{"model": "sound classifier", "dataset": "single notes of 20 synthesised instruments", "train_examples": 78125, "gain_aug_db": 6, "n_mels": 64, "hop_length": 160, "input": "log_mel", "spec_augment": false, "win_length": 400, "targets": ["pitch class"], "num_classes": 12, "arch": "xception", "norm": "batchnorm", "activation": "silu", "drop_path": 0.1, "depths": [5, 5, 5], "kernel_size": 3, "stem": "deep", "widths": [128, 256, 512], "mixing": "cutmix", "loss": "cross_entropy", "init": "kaiming_normal", "residual_init": "zero_last", "optimizer": "cautious_adamw", "lr": 0.0033, "beta1": 0.85, "beta2": 0.95, "eps": 1e-08, "gradient_noise": 0.3, "ema_decay": 0.995, "steps": 10500, "batch_size": 384, "epochs": 51.6, "lr_schedule": "step", "warmup_steps": 2100, "weight_decay": 0.03}
Rows from block 6 of a small sound classifier, named by matrix and row number. Rows with one number belong to one channel. Each number is 200 + 40 x the weight over its row's rms, rounded and kept within 0 to 999. All counts start at 0.
After each channel's rows are labels from the 100 clips, of 14848, where the channel reaches its highest value: "top examples" is what is common among them; "band" is the frequency band that holds the peak. Only what is clearly more common there than usual is listed. The data: single notes of 20 synthesised instruments.
# convs1: first pointwise conv (model.blocks.6.convs.1.weight, 256x256x1x1), inputs 0-85
# convs3: second pointwise conv (model.blocks.6.convs.3.weight, 256x256x1x1, transposed), outputs 0-85

convs1.169,219,212,125,191,166,227,192,156,196,224,162,151,136,229,207,238,202,179,189,241,199,166,282,238,212,188,179,137,226,235,112,122,247,193,172,246,299,183,148,202,264,210,162,140,153,154,199,200,248,265,216,232,248,173,261,255,190,204,192,257,166,217,170,206,183,186,174,171,231,222,234,189,246,182,188,254,233,191,236,216,253,180,214,261,115,157
convs3.169,182,166,227,203,218,144,176,213,220,195,155,199,155,232,228,190,153,183,208,143,127,166,239,182,209,178,164,204,116,201,220,196,210,200,118,230,213,183,204,149,162,108,226,142,130,221,274,214,146,245,199,266,179,176,191,247,249,157,189,226,213,165,201,200,174,113,216,246,201,180,96,272,205,179,229,226,197,170,199,210,131,222,286,175,234,192
top examples: octave 5; B; note: B5; note: G6
band: 250 to 500 Hz; 500 to 1000 Hz

convs1.92,183,169,192,277,107,202,183,211,180,165,196,293,116,233,153,174,177,221,217,179,273,212,213,247,192,215,216,278,235,185,218,193,196,127,255,234,170,199,180,120,218,233,164,269,149,118,231,101,243,230,255,217,155,220,152,187,244,165,239,150,235,172,141,183,201,154,161,138,200,183,214,180,207,178,240,168,181,211,260,223,194,211,220,263,220,262
convs3.92,163,186,109,233,161,243,143,260,257,202,172,184,157,201,160,267,178,254,115,143,206,189,159,135,126,137,239,193,200,238,163,156,219,150,211,146,156,144,142,213,248,235,261,259,196,212,156,203,170,171,255,197,265,277,207,220,193,155,263,268,182,181,147,252,189,196,210,140,202,238,197,217,288,125,241,171,202,251,235,249,218,203,179,144,300,107
top examples: octave 5; A; octave 6
band: 4000 to 8000 Hz

convs1.93,242,161,210,265,179,238,272,199,213,305,144,228,173,228,158,259,203,250,182,208,166,245,210,204,182,214,166,171,249,265,149,150,157,279,152,169,188,159,187,205,249,134,210,287,188,164,293,136,123,139,121,170,249,196,142,207,225,142,128,212,189,237,172,242,204,227,210,229,162,195,186,269,196,130,170,207,197,272,266,224,240,267,134,179,238,199
convs3.93,182,167,201,223,223,259,177,194,233,207,216,184,220,180,229,257,169,248,230,198,194,184,191,223,266,163,244,250,229,235,215,150,198,202,173,186,236,212,154,191,245,172,208,218,188,229,225,116,188,213,259,185,270,215,121,140,222,178,220,159,231,162,198,217,166,164,284,232,220,154,196,180,158,195,150,196,186,209,247,237,181,183,202,261,206,197
top examples: octave 6; G; note: G6
band: 500 to 1000 Hz

convs1.56,222,169,176,195,211,264,167,217,226,207,274,199,233,201,164,221,266,202,209,95,202,257,192,188,168,234,240,160,215,202,186,191,232,214,196,183,198,144,233,164,234,220,182,137,222,276,223,156,204,162,158,179,135,196,193,215,177,186,235,182,191,144,238,249,187,239,205,235,164,170,214,218,159,128,179,102,214,192,160,182,186,157,218,244,116,243
convs3.56,200,151,126,189,216,199,221,196,200,235,258,237,161,245,205,229,210,212,193,196,289,243,149,245,135,172,186,190,153,145,176,214,204,161,214,247,161,206,235,200,277,210,199,188,193,182,214,213,221,234,235,217,241,152,198,171,252,153,208,153,193,233,232,230,193,204,240,166,140,204,241,186,174,168,163,217,204,177,164,133,190,262,139,186,228,234
top examples: octave 6; D; C
band: 0 to 250 Hz; 250 to 500 Hz

convs1.31,205,293,249,152,224,174,235,182,162,124,188,171,201,177,198,132,184,255,130,275,237,112,181,169,209,281,196,210,208,182,285,225,275,165,213,225,211,236,159,229,269,153,196,232,201,228,211,144,177,268,224,230,113,198,176,269,222,277,253,140,230,256,195,156,192,152,168,254,174,149,177,155,187,142,225,184,176,192,259,196,231,212,257,185,178,178
convs3.31,227,196,234,264,223,257,227,205,243,193,244,213,168,234,230,131,230,205,170,219,242,197,216,208,183,178,212,133,205,207,282,218,198,221,239,222,174,227,155,218,150,186,175,257,220,285,193,102,201,277,165,193,252,187,131,245,187,221,233,150,242,204,254,214,235,189,174,250,249,228,185,225,159,238,203,182,220,214,232,171,152,302,180,267,135,155
top examples: octave 2; C#; note: C#2; note: D2
band: 250 to 500 Hz

convs1.208,215,262,182,172,193,195,172,179,208,149,226,152,256,215,209,179,238,198,250,135,150,235,136,197,192,222,209,229,260,282,231,178,222,150,233,198,310,224,208,199,239,183,228,199,175,219,245,167,262,242,274,215,197,162,236,166,220,263,188,181,177,232,212,286,190,262,208,278,194,229,173,304,207,145,194,195,220,207,189,185,237,241,203,171,193,201
convs3.208,244,150,138,212,194,173,264,181,123,198,179,173,156,149,224,214,209,250,178,184,221,265,165,255,259,313,187,189,189,187,212,179,134,232,188,178,192,238,166,175,254,183,247,155,213,208,201,205,219,281,264,216,200,174,263,224,163,225,146,189,292,205,235,166,133,166,264,164,198,276,214,174,154,217,243,268,185,239,150,177,172,146,172,112,212,104
top examples: octave 2; E; note: E2
band: 250 to 500 Hz

convs1.221,222,193,172,208,199,147,149,253,225,137,152,213,228,230,217,224,204,151,171,107,196,115,158,187,246,156,190,207,306,233,242,216,184,172,259,127,236,210,210,188,111,214,165,205,184,156,234,154,199,160,207,272,211,224,137,245,153,158,97,185,229,169,235,261,230,245,195,246,232,225,234,208,179,231,129,207,249,214,174,194,216,220,220,174,124,138
convs3.221,258,234,241,266,154,207,175,239,223,176,135,214,180,250,166,258,236,200,140,202,189,180,189,166,202,180,193,181,192,202,208,116,154,148,200,199,207,145,121,190,196,134,166,228,197,126,203,196,209,202,228,245,182,176,252,174,142,226,188,201,245,259,180,208,274,288,260,175,184,281,233,253,210,185,142,239,173,243,142,168,219,221,220,247,177,236
top examples: octave 5; B; note: B5
band: 250 to 500 Hz

convs1.140,223,131,158,160,161,307,227,186,243,241,182,203,250,230,159,173,200,192,216,234,268,171,176,156,230,125,173,219,183,167,185,151,232,173,201,216,154,189,172,188,257,192,197,240,208,222,163,165,203,220,196,208,214,200,196,242,141,220,237,195,148,219,214,182,152,202,238,161,214,205,177,236,198,241,170,243,173,248,203,229,178,190,113,239,194,210
convs3.140,196,129,156,193,304,229,180,200,298,134,175,214,291,211,196,301,292,181,206,192,169,151,188,191,149,225,234,230,184,154,154,164,205,216,279,216,236,314,177,211,232,249,175,173,232,195,211,268,179,171,133,201,229,184,248,151,175,214,202,201,231,201,218,197,246,196,210,215,137,238,154,207,247,222,212,177,203,201,217,294,229,238,244,261,214,208
top examples: octave 5; D; D#
band: 4000 to 8000 Hz

convs1.84,203,197,168,205,262,185,187,275,195,240,207,261,184,181,243,192,188,259,157,223,192,162,180,165,223,146,197,155,191,231,213,253,206,203,229,288,188,174,221,209,152,170,212,183,211,241,241,248,211,143,173,135,194,220,167,192,182,173,254,149,169,220,227,191,214,214,225,247,212,204,232,187,234,164,151,191,310,188,92,258,82,218,177,142,192,223
convs3.84,244,158,186,158,194,243,260,257,209,187,172,184,167,236,114,92,225,253,174,287,173,171,177,200,177,144,154,203,193,158,195,176,196,177,186,210,303,139,245,141,207,152,195,188,92,63,153,283,222,268,187,200,226,225,221,168,198,177,169,129,248,150,160,200,199,228,214,178,209,256,204,231,231,205,92,189,203,161,231,203,164,212,236,164,230,172
top examples: octave 2; C; note: C2
band: 0 to 250 Hz

convs1.117,172,263,201,196,220,203,228,238,221,204,247,133,266,230,272,151,147,258,241,183,143,171,299,239,206,242,239,226,174,233,274,163,254,143,219,191,274,121,240,184,190,160,198,153,133,198,257,170,137,172,251,130,172,197,209,195,160,205,191,156,233,118,273,230,207,196,255,219,140,169,197,199,186,191,148,107,191,201,204,167,221,191,220,197,217,153
convs3.117,157,173,205,177,180,203,159,172,255,194,279,127,215,87,130,169,202,243,255,168,197,212,203,176,201,181,247,187,177,159,184,169,209,150,231,192,207,220,191,256,190,157,220,241,260,191,129,155,233,169,170,149,163,174,195,307,202,184,227,171,183,177,129,220,173,228,219,206,161,277,138,200,235,221,261,185,251,216,155,166,192,157,153,260,255,255
top examples: octave 2; E; note: E2; clipping
band: 250 to 500 Hz

convs1.148,124,271,253,184,267,166,212,197,189,263,208,126,133,246,160,215,210,145,231,226,199,154,195,217,163,205,286,197,259,225,209,115,129,230,221,164,238,193,186,195,270,118,259,212,203,175,211,201,239,166,78,234,162,210,215,171,175,174,195,192,130,191,220,179,190,147,183,250,243,183,200,251,190,243,197,223,231,186,239,164,196,178,199,230,221,187
convs3.148,181,212,175,204,236,181,193,138,204,131,142,148,232,203,184,231,261,174,217,183,150,169,156,184,199,162,262,201,187,130,143,189,216,177,214,196,215,232,280,270,166,192,201,155,208,114,153,167,260,221,252,218,123,135,252,248,141,208,142,226,194,195,252,166,250,256,322,129,219,204,171,252,208,254,171,219,214,217,235,177,226,188,255,251,214,248
top examples: octave 6; F#
band: 250 to 500 Hz

convs1.108,239,216,214,187,281,194,189,172,210,203,163,152,293,137,217,176,159,188,188,134,211,165,282,131,197,161,168,294,182,175,258,175,170,280,130,238,273,175,234,217,163,145,253,128,176,225,253,231,247,213,200,205,210,141,226,257,164,193,186,199,119,177,170,208,182,233,108,199,170,245,216,202,211,196,233,194,182,215,145,153,211,299,233,199,239,207
convs3.108,189,270,217,154,149,235,158,131,122,217,141,218,106,145,233,123,205,240,240,184,239,232,188,168,214,188,228,221,182,188,182,224,186,184,185,177,205,246,151,272,137,203,192,228,176,243,216,169,186,184,266,173,224,216,268,176,219,132,226,143,191,236,210,189,133,208,242,236,158,193,149,266,185,211,182,179,204,182,224,214,237,215,113,235,182,214
top examples: octave 5; octave 6; note: D6; vibraphone-like
band: 250 to 500 Hz; 500 to 1000 Hz

convs1.137,195,189,220,203,195,167,232,199,162,191,257,175,227,242,130,173,241,163,233,186,193,215,252,233,203,228,225,227,182,205,180,200,253,160,251,224,173,216,188,133,263,130,340,171,146,182,267,107,226,201,247,158,240,168,192,194,117,175,175,216,132,185,189,195,109,158,241,145,169,258,196,203,120,237,195,215,161,190,178,261,241,209,225,185,199,202
convs3.137,297,246,237,216,154,198,226,208,223,227,194,158,205,191,180,240,275,186,181,227,187,253,253,167,197,195,123,115,184,240,217,248,196,225,217,205,195,196,238,211,190,195,208,206,180,178,174,204,209,195,219,257,236,150,226,293,246,278,195,179,199,248,237,194,234,246,227,214,165,195,203,182,228,189,227,171,180,168,223,200,218,209,225,210,242,195
top examples: octave 2; E
band: 500 to 1000 Hz

convs1.51,238,117,156,222,269,240,195,216,161,144,206,217,180,221,221,148,294,216,192,241,217,148,180,235,251,201,243,216,202,187,192,192,231,213,212,227,187,167,165,227,226,170,181,218,121,186,266,214,217,257,213,180,188,193,224,173,225,197,194,273,224,227,254,242,233,260,256,174,265,253,267,220,203,218,186,146,189,190,189,264,184,179,255,258,122,225
convs3.51,218,147,195,155,190,273,248,147,113,223,130,206,127,191,142,110,236,198,218,143,131,176,209,228,191,191,215,159,270,165,237,252,208,179,197,264,175,192,208,255,201,241,180,183,238,203,184,181,265,208,236,199,180,154,155,208,167,222,212,180,206,152,137,241,192,222,177,165,271,152,166,174,96,197,179,181,203,206,221,252,221,232,236,163,250,185
top examples: octave 2
band: 500 to 1000 Hz

convs1.22,182,194,297,191,186,164,148,260,155,201,276,217,154,147,248,212,262,243,218,177,122,172,236,188,216,241,215,162,217,209,133,202,243,230,208,96,252,212,145,169,211,218,180,189,210,242,227,193,203,207,227,161,142,207,344,240,226,204,243,268,172,221,248,181,172,227,127,165,215,200,209,262,200,160,223,254,125,222,305,196,254,148,238,147,192,243
convs3.22,175,257,198,224,168,173,220,234,197,155,120,184,177,168,200,255,68,217,192,200,173,228,176,218,241,162,148,207,212,202,181,220,189,195,168,180,271,195,258,151,217,230,232,229,104,211,164,163,135,227,271,203,193,162,207,199,225,232,196,164,248,169,179,258,177,165,207,235,167,185,243,290,167,263,214,202,249,184,245,167,203,208,220,170,267,229
top examples: octave 6; F; note: F6
band: 4000 to 8000 Hz